From a checkpoint of a small self-supervised image encoder.
Model: activation squared_relu, patch size [2, 2].
Training: adamw at rate 0.0017, 9600 steps, batches of 256.
Data: trained on rendered landscapes of hills, water and sky, 36250 training examples.
Rows from block 6 of a small self-supervised image encoder, named by matrix and row number. Rows with one number belong to one neuron. Each number is 128 + 32 x the weight over its row's rms, rounded and kept within 0 to 255. All counts start at 0. Numbers have three digits each.
After each neuron's rows are labels from the 100 images, of 14848, where the neuron reaches its highest value: "lies over" is the class under the peak. Only what is clearly more common there than usual is listed. The data: rendered landscapes of hills, water and sky.
# fc1: MLP up (model.blocks.6.mlp.fc1.weight, 256x128), inputs 0-127
# fc2: MLP down (model.blocks.6.mlp.fc2.weight, 128x256, transposed), outputs 0-127

fc1.160:111163098127145149130126104123130170122123155178148126129193168133143139104145124093113065120112154136069113122192105135255116119082137099178124189150142145173182140120083118102117125125132130130160158120092146067147158147104123151172104125125111091097191099121127106081223118090121160103164148108158151149164101158097177092143168082105107150168149177166130109166123069120140124158153
fc2.160:150183199114118107142109150156083123149189146119089125104109128205154076155103101094118117128146149163166148178155123123123152130101106084128175112156134132111078149059159122190142131153094125086112099102125087113118157195149151112155097077140159148109189126115136057121108156083156106111157081174073116109128079147090086164169093133123153104165125190122157115181098130101192169127150
lies over: steep ground

fc1.130:139127095122170165076154087118085195094124139152058129126178166124178117111111136141111122183168131134101165142138118168183145112108107166161064109102176100143105118120174181080134177162122155123188085129145090169166107117147174190144104083108150104114177139128136146091140116068116106125148158182147157119100118211142119094208137105125166064137145097108102145131120127167123106119172
fc2.130:177091138157148082115090177110168138160162101147123153161109160129101095158186094104159196115130192087119140099051136125067117070153141104152136145131113095097137111129139064128103132134145101124089169125103052113105185062113119139095157194126189174179121147090109124151126158077122126107150144122127102183092194120126104174124134138164134153123136094110140125183116160171123070138110
lies over: gentle ground

fc1.153:053124169177177138135109143099146106108144176134173156162128182139073134116133148155125124120148164107085064084154099121173080136168136156115127162129101155145117135127116135064098065148142104100157184127113119103132137108092118122075096064132140081129178094118103152143218127080150143097094123119177146158117133169125205144185147130162157126158119131120180111123100041111141145164174
fc2.153:147173157069182118123145149096149159077167089123126090159137141117155151166140138112125075125152139122139164104201061085118148124074136112143099153110127151114164115119114182175142120083108139115125107177140136139133150175155214151136112231159188156106161106124154127177113165134093065097173151124132129164071107093112101143143149061080100100122092109121080129182131151157098139132094
lies over: steep ground

fc1.136:190084129114112113129123137144096112071159091111194145142123124144145177147093121152144078143096118094121165191185107112112139168129112111110082137143135091102161117167114104165116089131144154112141109133160127152120134122166181106168099110121098129116210097179154173055109126180076087141154127155111091109098115094146186162137146080050143115119200097124098196120102142144113209100147
fc2.136:112127169096106118141085121129183173169193086144144122146058127142107087183111132131176139112140146144179159120124115090192112159021126147113146115107119103154086166116048158112080101090117166124120109132118177176119081129118181145119149120125158155132188124112143124181117166129123093052061133105115095143126100104169104168152136134120149129131104113064151152078090141135119070133160
lies over: water

fc1.8:165165090137083098117136136126145185152112087146093088161134159148106197132204092064076182110118141138103171136170126086119120159128114131156088092125153109106128132112122124106113131098087141139139100136194109132105123130104125145140098138183118131083176131162108092108156193161060066157122185141176115191122191082139098120101182083172093064114103117173094106119137141157116177133117
fc2.8:097070152115202159119114144069133075098062171078189195087141093104119126158107129193137111140187122084138109128098179151151143125154157129103172181145114139146131127147132088147070104185160118109050147091106147139095130129143119113129138123126119107203139134132144177072172122137142162149107116099153110142116137098121217139171157136125160174115091063142148155096110108103089141121146
lies over: sky

fc1.219:130086063115096153134104175126108101137111161112093142116103118137141124119120109135106109077085132118132141131119064166111122209057137182096102094179172079155141121075150158039129084167109049115157085205091139123155096098143095136148094181105101102118073119137121105126132157142164103157150119169111158078133106078138125121155112095158195139132160098108113175120113156157148109182138
fc2.219:116068089145077117089194126188091099149120176098108165148100104113149118071086106137116187089134094194182168141088143170098088163149138123115134093119134103150096133188162127123164136153100162119061123074180105124125151089103095116173129063112132142106080124165122103109118129144125125174123124124090105099180114130117066132075115120135087079192117175110120091149092144177164123105167
lies over: gentle ground

fc1.16:096169056127107116112186125131146187128126096161069096171127132115123196135146131110115149108129165155081183138133142108115140134111113136136114103129179122122157107150182148086139153072101115151153092139145105106093144134107160175170134058174152133015192100109119111176101162099128107134134168158125135156081105142139089140137106098141131026183167109162117098150100169166114120095157
fc2.16:086090152166165138112088136105141024090058151129126170148096121101119141138144112176141162118133096122136099110038141098110090091097142124095110168092120107157145131150107087107089107187191148129062167129095138127112157077115101155105155153111099090185095123153123148085159151179122136150100123100150104108149167047129184110135147161146139183143107080089153118144155134149085147149181
lies over: snow

fc1.188:115099144155202138158123104116171130185123161122171155159110187133102087105154102128110130143187150061162131113156163134196124110066127133106092121095117121175108128100133084080114087088123126145176094117111132099134134075136172179130140082113150118130191117114159196101154141086168115071067075139114099129119117150155147170162174116111175169129101158095164148139144061107075095168097
fc2.188:104151133092194104122164152104123176102117101125103098161081165132140177150173123146100114120151165115110121101187102091124121163078119106140129161157117162164165201094118159122151130080086143108126138156150116100128160128103178156092094168150151100071186108118107129148193158094088070103190127075128106187100123080109111134154141053141149091142129216164116122169100100112136135175081
lies over: steep ground

fc1.33:090152142129111137126159094119146122123113144145150133171197124111106205140129065133105077125117110106095118091221154159198184162141148146122145211197160113129140077185159158135136117120123075143177156144119158108131130134118146094206069105112161106133158159177145126103150191112111161059163123133197124146118127136133157122151146108135104125132126148154096111126147102154156108109207
fc2.33:139124177059120159145100153116104152146096165088068132074109127162161139127119107136148177144202103175155172191162131110131129109106116119147094108043189109096154113143179129139157137124126116118074097081151133193068104174155128121109143129176171125175102127177096111107086122110079151126176084123087153112098159122087074085119081072130088089102149087135120145138117178136135121096115
lies over: steep ground

fc1.223:071139135112167133122101156147123134123130095115135126075115141132116138148110147183146154105097148074103146104105154160180083203121149116150110091154139167120131089153094153088118093116133165107156095113136140165087112118101133180093117105158191065079145123151166112133136133059093153123093168188145139197070136172193145144199129090116171108170204086176169142126067115162132113128129
fc2.223:159100165065141114096117163129098103069099106077113135135128095127224104149056124161164130136122111129142111157081088095101111055104141133151157124073141136117200146121143117145137139129149167072098168161157099174125125124118130092083089197144148140142088154115097150149121133108140100139241146147094134068158121080105119145114109169130146164150139115062110133155064149124153125161103
lies over: steep ground; snow

fc1.99:080165169118094126145130144118142147099103109152106146096117045113152152201153047108101083134132152110114092126168155113113183110179158132132135101134150159071100089122124170176180185134088057119138132166126111143178155147206135117130090149102167183155096212146152110113122155108119153068151125169140106183142135123137136187131120121183117124112177148168085128151145126149142083109127
fc2.99:147140092088129095122139184117125131130094076119043103100087114171169137105116150114172152146088116146162158193144167093107115135121094109170140064102210110107140076099159110144148118086087137115108070159157178156077097167097104147122130141181121131122134060153131130114088134179103098137116139142099172091123128119124086095108072097128089070089183167150122212133154160126123136152148
lies over: steep ground; water

fc1.143:087118120143149103185123124162173103073119140135127083120121119131059153140144131130074180119100172145094095161191093088146090121127106120146138118162145114139180148085082125159097102146050104101144136167074124119086097119094137120060125100113092068092135108174079132058157152136132153134210117108162164114108153164067152123160148136141096090172189117119159145160082117100144180097129
fc2.143:107123073145110155097143200104125145202146101122143125137143173120118165096173126102114147065170111114077132064133125176103117112157124153146087160170140122118121168135145114108119114083138142140125134139141174122089204134102078129129057193130151126094122115149144083169171137068085160160120157086139148179127126118187084130084165108118085101063073156123090065127123142195108095118129
lies over: steep ground

fc1.20:124141107099106131131206067119146178124148079110145112140156152069084185169166125140104125122099112111083170109140121185151178171176118124170081113196186102165134106164140125083151158106052118146223133113126120106103161103123132109149113120145144156124164135158100104143136139113126174129123158185128175145116102212153143185169113063102147093149173109166123141126113127168144112108157
fc2.20:149162134115127087143145161107173107178122163137174162160125168131102107141110120108164153127155139067147106104134136180082109081073161164082085102114124080108119097104094114135143098110138104137151092184070180140145177142175078136111127109145111147132140116091162140157115154069099082097108156204146143087121143144105070200089085127147129151187110173078144167166158062120148079156173
lies over: water

fc1.172:163103058110116113062134156132198097122131088100125125131110084132135183142125160103083118131118102112092117131213100133127118135189166181057102127135132112123174114103160143177128108137106117195146061176074166131110117140134196115117116136164137133103119105164132105150105195108199176103157162147133139143109139130120111201137183134079118073121165125123184180097104116141151152147135
fc2.172:146129122176148102137087179025134132150135185153120143190142156138058164122132166070157132089164174064099097105139129116102106092105209134124135113066117138139077114130060188081143140065162128146117152156087130164126096112046102181115104120106097125111111134153102131151150158153121111088118151107168149155130143125141144150164122166167085143122118120135081143123116075156110129136073
lies over: snow

fc1.161:142168101139139106100177165145107082148218182138139129151189114091092140120103162117125137119182139096110153097161116214116115131117177062098096169093106177110116093178090170143136099118120173154113161134146091119133166117138134142193119080160124175137121117149203128143095152130069071124146152173147139154091150105115119138139157133083117066124143184136104132118129129202073153115165
fc2.161:160048144097148162140088113136133163165147172129139123128115117146181103127123161112087132085155114191134121187131090089124208148131124176117118157138077120201113159058125137142099127109097184129121128103102124137178116124093209108159145098098118096109123100102115141127138141189194163125173048076118162087166105083098145131153163136137154141107099113110134159140104154071116172118071
lies over: sky

fc1.113:049150178120094130175121123116119115139103067099144132108088119118120121227147115175116115098079175083133141144128110121130148157136160101202122124193151155134074097134062147095168094094062080121146208164159095143128166129160113106158162126144151139160125108146166141118136153140088154144106111201111156139141098100117168184142097081129142134148195106151176157177086124114138128142118
fc2.113:117156119079098126139186174053154126146103086114193170113132106091129103124065159120162127152054134103112143118100115149110133093158172107166079065083133156105147112159051182121104103089139150095180178140152207163143141155119098144133141161171143156189106158109153174182057098163108122137070121145125169107138115094148161168120092110113128139114142074130125157120129160126123115111106
lies over: water

fc1.166:118138120131121085160148070154128105138176095124092137094113070120113150211175074109117092141146144159156127130126186138091111118115168119143156152134132076074078104159142141130167148119083093125117116178179045120153100166138122101146108119073179187153119132163145151170101180166162151092199117148114099094166133174101157183090099137192095095092183124122109135131162134151100109096106
fc2.166:107121073157143121102121157124129189072100153164076023127149089133066164095142130152097111121070143139168146100183123101126171176124089085147169120163175140106065116167159131097157158133052117149114133114142120107100143161167111118159149130105136154099134105176119130126135150151073106107118137140115129178143125103122111120134142130081066051073164094128097112134173166152042151128137
lies over: water

fc1.39:124176109177089148148140101129115131085109107138088073078192131155062210161149105128105060150080128132086103129130189134085110189101106101150143174146113127099114153174138151150167124159118096115147161116156149129163125115087105144133181145103132150134094141133114145168108158128059145115143111188160112155144122132151124160167148097111102083169195075188124073085112077144148126057119
fc2.39:146112169167111144089115075122149133158146143160155103136131165158118106177143125120092156143190114130132075106102102106108131099117113147102157169090060122182086196116091089177058136114120122107148094097096119109120140084075198157131149141074089146157175172085071137113147111151147131144107081103162083135103089091165113157187179155095122166151116115110130128126089085092090087058093
lies over: water; steep ground

fc1.28:136153129130107123119119112200147102133158105126156132123140154145120100129122120201113127118097102124163121097108121157134185143140095165131132093125124137129127151138151193133137080104092098156229139191055150113100186160171158090099025148136182105089133162112118101148125112030172156129120138143120150126152140197144137199175128104102116101138128107092185120140108111120185089139109
fc2.28:158139182065141104168148124099184142152169067085160144046087084123162107187120093110126103143101117093148147160131150111116137085095133100112137123091124142138120110149090120167088079091110119128115146225167130137094172163196130097121132109137168178178139105173151157067092150133135116171135105156089126120154077135172175136086123080101081136107124100121147180107077137119103176155136
lies over: water

fc1.83:128121136109157116199115102172116208131112100118102151146097111145176100101118156167123161131127101130171150135155141113199137141112099125099124065166170174127120102088167142118137112134078139129167121170112133151121113119172113159098096175139141059054120146133133103090135122075175149155054133136133184079151169167087194111157115122179128155117126149143172213125129140112205163169118
fc2.83:139090134162093136108148108195158072152113113164131106150144087141138138157101123117127165119124107152053073142052103164086124142135113132116130208138076102133142146121138075141122154107135183134135119062092125059139120162069141082140106113086094140112111121116084144163129119140163155134137123102121076122141131086123102159112169204097120106144169143095153014109135100148137120040122
lies over: gentle ground

fc1.94:143095142118158070073122144095114142104161141089084129144127126178111186133140118141107169060168128098100099150178114086080086167136124107122104099079193137058146103137161119163158135151052116123115134138145089162112120128136149117100136109162132087124120104233099131157122140161045118147168166104157105113066143136161140129142099112110156080150179126135068191176108134134141170115095
fc2.94:117207098084085125119128150103146145156142058160184084127090128150107143144115126069124179192092119087141096118181159142134120184077146116116145076149145165112157105087081096161096106099125126135132106139084228139093130196090133120102176142121098094109175094115154126151093143100143122073113113129130179147135084148146048131149150126116112118168122183133179124126140087122145104109184
lies over: snow; steep ground

fc1.253:180138098108163073105126143110163140103133043109120133182104074141181125094106146131108079148079078080140095150155095071128130132094130117118137120160183151080174045096127137180119064125134180154159094196101118138100133110192137156120119176129145127105170139175140131165090180137156147104124120143134162103103131125086154154118112117137128161093154108082131179121154181080170094180132
fc2.253:091138166181123137122139127076120129139184146201166123139156135123090134151131133110127168132131132142127154086102133132186103110112142103120086137102089123145137181112018130081089144059142137083107144099103142107095106128071144156113098000101141147121139150112100124144169092129134085091083106097146107162127128124161122139183130157107120125171157131114137063086082102137056115099171
lies over: water

fc1.192:132139153126081120112150088157162103129119147170147144187136096123081180134130085070109123142145109091081121121185159186162184147123173134101129193155131120142139091181124139124132147143106083142196145152107135060161144137115137134229098087116129105126174167142153125108119227120132124053145111157152108139136114107141093168128147127149120128125108175120118125150165090184150119127226
fc2.192:107138171081130156133145124094107163123097175087104121105156122147136163124150176154119175126205079147120153169134117100124105087117146077136095101046188113108146117157127146113126140108168132119099144086130130180080118141109112147089125146112151094184102154163045117111092114126088179147214053075119146151127165117100098071157107130143112175080141076141096118107082174117134116072116
lies over: sky

fc1.125:124082161129127126170091145199242187157155128125098115104082151120157113187146110116150127102160140139116139184133139119138110115152102175151095152149094092154159107121182142111124173098060156107135068144152070073103140134148177089107098150162075130053070103119141125143127145133163128130160180123143080109116118094100137118072147144120116086146123181125085123153152123181139114181170
fc2.125:203160148173074093127126165108163119115160092189131166168172131159088119178123068082131157145149142129137118125072146127114109085086105152133070082130084053139129127164063120078141189082145065093159135159110115109146106127109141161115115131081122129170152179113093144144146121115150083087120112143118092110148151157127161120169121177197146200112136106111114158118153111103184082110098
lies over: gentle ground

fc1.158:144105101135112116078145100132119146104185115162148128200185118145103125088133101089082111108133103149059089143152086128171126136124120186157122178154092112121124125120067163123128153145056169121191078148094128085095080109115204106176121046133125077106157123110125154125143131160140118031134132112179131145115134121136094166179139143133100125161215129125124118114106105146148100079162
fc2.158:163130191119120134119121085153132105109149105146106122099159062161156110104070185166124077164174107130116050188082095140142135126136137129143181180118105139088123116160164135157154173172096139095148105103161067140154103157174158076158136150157095165144113128128134132187060148149124083136163164185100094094068148107138092169111108159106139111078138089120116068121124154184173115091118
lies over: water

fc1.65:181098088123144121179173057131131123146148141073195207153119130124166108104108129151117108120113100087169111175144114137119178115114145140111137127163154123130117090083135108144157088145119118152140144144108134141120127087171126108159095086099152139101140146175146144135099117148172170130197080175150158058114094220111182125171103077132173166157171166082154188169084110094178113112114
fc2.65:103087140173128141093041177152200132093112100159104104103108096131117172136139069184111165117110139130132087122076177113134121143142118105115132168159108124132164122168177068102108146101150134154052177064128137123084127088094112134117163100125141102133096151165111218124155144129141193112068125109122095137137121073081157124102163155156156134115175115227141113112123132136105157139155
lies over: gentle ground

fc1.85:155189142174126113144073151178177113169174136130171149108116136136124114121105111125114095125150179082189123110125098146099176123165102076148114092092106151147146139106105113121116113086058113112219154127055149102108183156118163126146104121148124184150181145105141123133103138098116072122097139166100128130090130210126102136190114135065194121131082068094145162118075093121146124137089
fc2.85:167119124114135152153163091156162175081200124128123095056113091129133118153108156143127082159086143175103103158128088059149107142101102138150124164086122108139130175168121175106142136113068114115153122223147083103146130169179151101120166083136070159113099127144148184158098129175146082124182122110076120086152137140164147167059130152113104095133139082108111092087090146159085180149124
lies over: water

fc1.6:177092154099129165084147153193131131098076131135126087127133080121135146140164120113082145178096105120144127116188134087162121130131147063129089101162196138079192100102123062144166090151136151161157127102115107115142100117116108182102116098098151171197068185172122133098156112133172064102110064129105159107150120103135138129134136112166103110200183128133138092090137140097082180155162
fc2.6:114102180087121125193171072098156151108120146081119147116114193100078143151163186129152119049119113131087108137121146128123101126089153120171149129127177087116146129125102139099164124176135101094135081121157156145107098133142088099173122143149076067160162085150085095124081102090117211103132139080144134098089130171118121085132069141169145142177125083161188159178091107118169099083106
lies over: gentle ground

fc1.17:185105170120115136163117111095166101139118173115142178138183137096119100130137078088094104095116175064068107136148146152138132094183176095149074136101109081120094083187079150083186143159129107081163174136149095113156150135164103089191055145105101148182111128186126139134141148112164141119120146146140173127143136162118210131152097118141086142144136134106118170149184107188165144113108
fc2.17:121116153141125176102045145134133116180065125167150141122116172113132101135145104089090219160158129114118103142108147151132082128153174116086128136145098139153114131126099106075095143156161139117102126042126179112101142130079120098107179101119052068147092151124115113097133094114115140166094094073154122157165124123096078107111148139157075152182151171145178071102164089138164101054131
lies over: sky

fc1.234:142124155120171165120169089174156119150101145127148108189105090093120107136114158110117165147121140122130152103196098112168138127108224062109091132101129148089130100115099166085153078113128148192122118134041154115176121120153151158165162086134078114141142136156124126148102117176144140063109055095155133155114154145105130114129143108144147113193151169099132130141129066098070222091151
fc2.234:060080134095152150142082120142135126116114124057145183064060135070150129160116069185141136109126124100194099133127115123099123151145155155106163149144087139171113150104163133174093104137121139142094175096109114091171169103097116064099136168121172112106155105119157162087095116119165224176126107145128084128117057139116145151111158137101141119163078154154171178151078127096104140146086
lies over: steep ground

fc1.118:114161093115128043077176120126164134115155114117093110151204108119096174104100105109110160124083116152131101085150106099131106124144118139092146166105153182104164095124116137138145105083129134154159190160136091093113096128085126178150060027155130180127107142130100118154117166044157108071135151146130151147127115124111138172112121124115108117226187145082131106130125158141106171153181
fc2.118:203131120136139134068123110074152163084123115153097090144114081126129147184128135096089081147142219133085099158146136132125130079081165091161090173106098125146152117151138130125114167101107066109117117157182076157138116162114153103190177103147077133147129104139117165128124175171111076088156144168122123151178133051123099182124091117144075113145156107190093135140180099159119176119114
lies over: sky

fc1.208:203100139107158124147135068128177142171106160109105154176142157084151139103094160111150131126160156117117186164140107187147166155155155144140082144130119090121078130109118138125170139133114170154164078115071130141120111169153142122153110062174104126110152130167172105160088132091167069150071177156088149135069214136119105161127135089148155051138115100090172127086133099164137145065103
fc2.208:144105157044150065146152134151101171097138155029098121105087109162159159112147170126136128075150132136072150164134150119121122089074177109157115120113167112093142118145156164159172112124124156108099129167152096223072124096105092141137145081152178111090117082181078126092076149091103147153169110139147169126105167120116112132141080114164137105106141182159123158167080173145120133136093
lies over: snow

fc1.106:180183098123125110143137088079165136102097146166121105131196098079109156136094077108116120129063091137129137144137145117151217095115151104091132106161143124122163057112134128175117202111114068129115130173095184095168093082137168103167122091100103094141131140121124215131125142156128160121171138157186159107165070143106161102144140180119154136151080188119114126105189125105154119125150
fc2.106:113110124077138112103152100171192120060150098118082081172118116077132184177111143101109165067044095165157167099170089105114100151099150090137129155136149131127186122172101156134119149095091200171082177112167132125141130135116127078159144086125149132058132106184114098168095131132142148092125111075138155112179109073093119152107136091126093071163149138121128100108105157166134160147151
lies over: steep ground

fc1.68:096100150209116123115107117136193145150181184163119099182082139191115132104167095120082173106183113142081099119147132113144120110112091171132124159135104103140132162073171129100100134104047106102130101140088114066081117071110190155140141104106139127122173115100102144068209142131116147105126085115151057135113104102167118160179158109107122131141192161144113170143128083119126092132137
fc2.68:164084162145102078055117149096101065133123083139100170184180134110159097155147140115149159126184097145139127128059149189115072096139164162155095099085081101132083101167104113117156186131178131111120138102137102119136140102092105179156046073135158153165102134118140066172150109122100107105094177118124081107095158078115122133114132173197148149095128131112130089129134130138121094104178
lies over: gentle ground

fc1.181:141128118121108096107135151153193106160115129177147168186102110135091162132080080103095125118107149128068105091140170162138164180143178137093150184178110119156179105165157129144126116183125093152168139146114153071167153115111117125187102086121152100118194131127150138158113220126136140063137123163120149124141106114171093180120143106160137117161106205095125118136130126201154112123217
fc2.181:084108174124149177155116123120092213116096157072089120092147133132152170147147174194145152130177109174149157165137135073160133085147106119181091106043182112111135126135136175124118154090123138101110105075140149191090066176110149132067117142152156085119098149150071130108112092120115156149139116088142151129090181140112150069145074132133114115096150050156113140109084159138122133113108
lies over: water

fc1.44:093085100137100104147164103086115099116129121096093129162104129147115119083174135127103090150114116159153177177128121195092150145145101236110084156166173073160127144131181123106165098200099067144147096151125130144083125075128118139173126101116123137113123140152082177109170121176139134112085102145121162072122139161103146111175110030179137121132122155101128184141132145129119128095203
fc2.44:131096139145085133126148123140126139211110141109136139075130091165153115125069133180110178154143149136144136136113121159167115125157097149116137050141134146121117125138140153124127115113114127098122135153113106144095094140101091057092026070132127141113060177145110093137132132043215138175150143163089134120143152158156142145134123180140166125184110116169154068058066129137172139145186
lies over: gentle ground

fc1.201:125125110167184137113122112170157128205152081140140132173135181111138105123150111157093158101148110115130139070123178129165182194137113142110120164156127100155101105100151112063153108076099107144130136114124155097135143068159154189090152156083140139111107159122179221173155158069222171087135106116124130155146098071203139132122157149145177153114102131092174123112107129131111140132156
fc2.201:134181089103141051120154190136081136112151099141118104118098141205125143122116113100125153175118128110132165103174148114085108130105111066124148074134173156090185108066136137197173111166120131106175097135142152160116129193071128135117051156180136108079170108117107091095111161107140109121198137147103174141122114144123069141160104071130101110179111181158080146144113139149161135143136
lies over: steep ground

fc1.239:158141150119164076127130127127225153129117096131107115237174110098157147103104157126132132071112106162114140107177096124214119116071109101081112157116163125151186117146139194098148146087085152150139102157126119144129127080171125154208126086130134120047191098155132146156102122145176104121151139146132151100130117127133145136115135060124143115154144159069178178125163134106124137120164
fc2.239:083116146199141095230106088159158160107150176159095124137107104133129126196148117173144164103140122168166154146116131089158143083071076112121111139160127087167150156125145156131118157063082123092095139121092136095112074137102192057104124089136119085077157142142084159065138118150197112150125138132139098059151143146129156109154104143187119117144095140128145157095113080126154123161097
lies over: steep ground

fc1.199:108130123130178115110119166097160142116099072143115098097063120152043198139200128130090160120084175113064140123129146101103116177148128105150110119162112115126193122107140110137108103135094064163134145144172115121093133119102106124101175145136116105129095096159113174123151201142086127139101125147129106158117196087138120178107146101133101081154127146218120114159122145121093237125159
fc2.199:089104186138165161120132101163116125135091165115187178129157113102173059154107137182136102148160078123211162139110189131175188117107127145098122128134089126151093128124127110123113131132151132104151144079112143112150121104172165144130153095102154139168111194085158196100131105142194120118061065133108127100134099132144198144168148116102201214090128113100121156086141124096122106122139
lies over: steep ground

fc1.179:117133114121167153109152090104103112116193130102163110119182113177174177078151115064090022116153124130117104176182093123166121180058102161106107169116159153135155149123109182163117094143042139154174118142158120103092093109107219125159091135159169121084152102156120136180145144167121104092163123150173169111113129144134116107142142094085150110110138117118095087159114143147138107125164
fc2.179:164128149060133163115098121128136097142098123115123160129113102162167050088048164147139138154183128113147111189100150133145069117125146112100185136122119142115117095072155083149125111209119142082091096070116099147120124127184129118128199147138068122207130114130128145144052152171154096149157124169081136118081104124138068172111101113118137154118128101092181100129107143135172085095123
lies over: water

fc1.82:087152126140158060177146165131132132153183109176142104100112193172082182178208086086101154116162177122070153128132144118133123169100104110175115123141125121101156133089133119137131096158078037141147117141159122120104145122131124128115130150170137108126128107122123132090150229101104161132172160156160102171068181116151114153099131087119093100173133150197123136208110142153115133118117
fc2.82:079128166158094145107106071148148126157107123141174166135121120110129100141125130135158168141147066105129150069098166125201106102109085128093117136126079100186113154139091088127051117111137127115168166095115168100158139090122137141120145110084134092192119172078108165103167120100135133147028103088128106140121111085188178121155187168120173192127074143123118121085164115081091117166137
lies over: steep ground

fc1.177:162158118131116108116090108220151169194142145131144107147153137153144092118116104108139149150207117100112157154176125107201130102081103111111055087110118122141108140102111160152110127074096150121144102157122167120138099065142228115138136139122084119087163141104143170102108130118127087112139088123097073100098164151146100116124180123091121132089117176121164162126192033108084110163104
fc2.177:101087121066075185092155074070113126065059154097160157129188117099121144109078104133095121098114120111114086125166141143187113116130146138121090115170123117161085146153114144105142105119129133121148148089122086089172132086108138117139078139082157104142153148126097135089155084094131169119192090118140134101170075179115177093179145138138184200096138122146130167156126061057141142128090
lies over: steep ground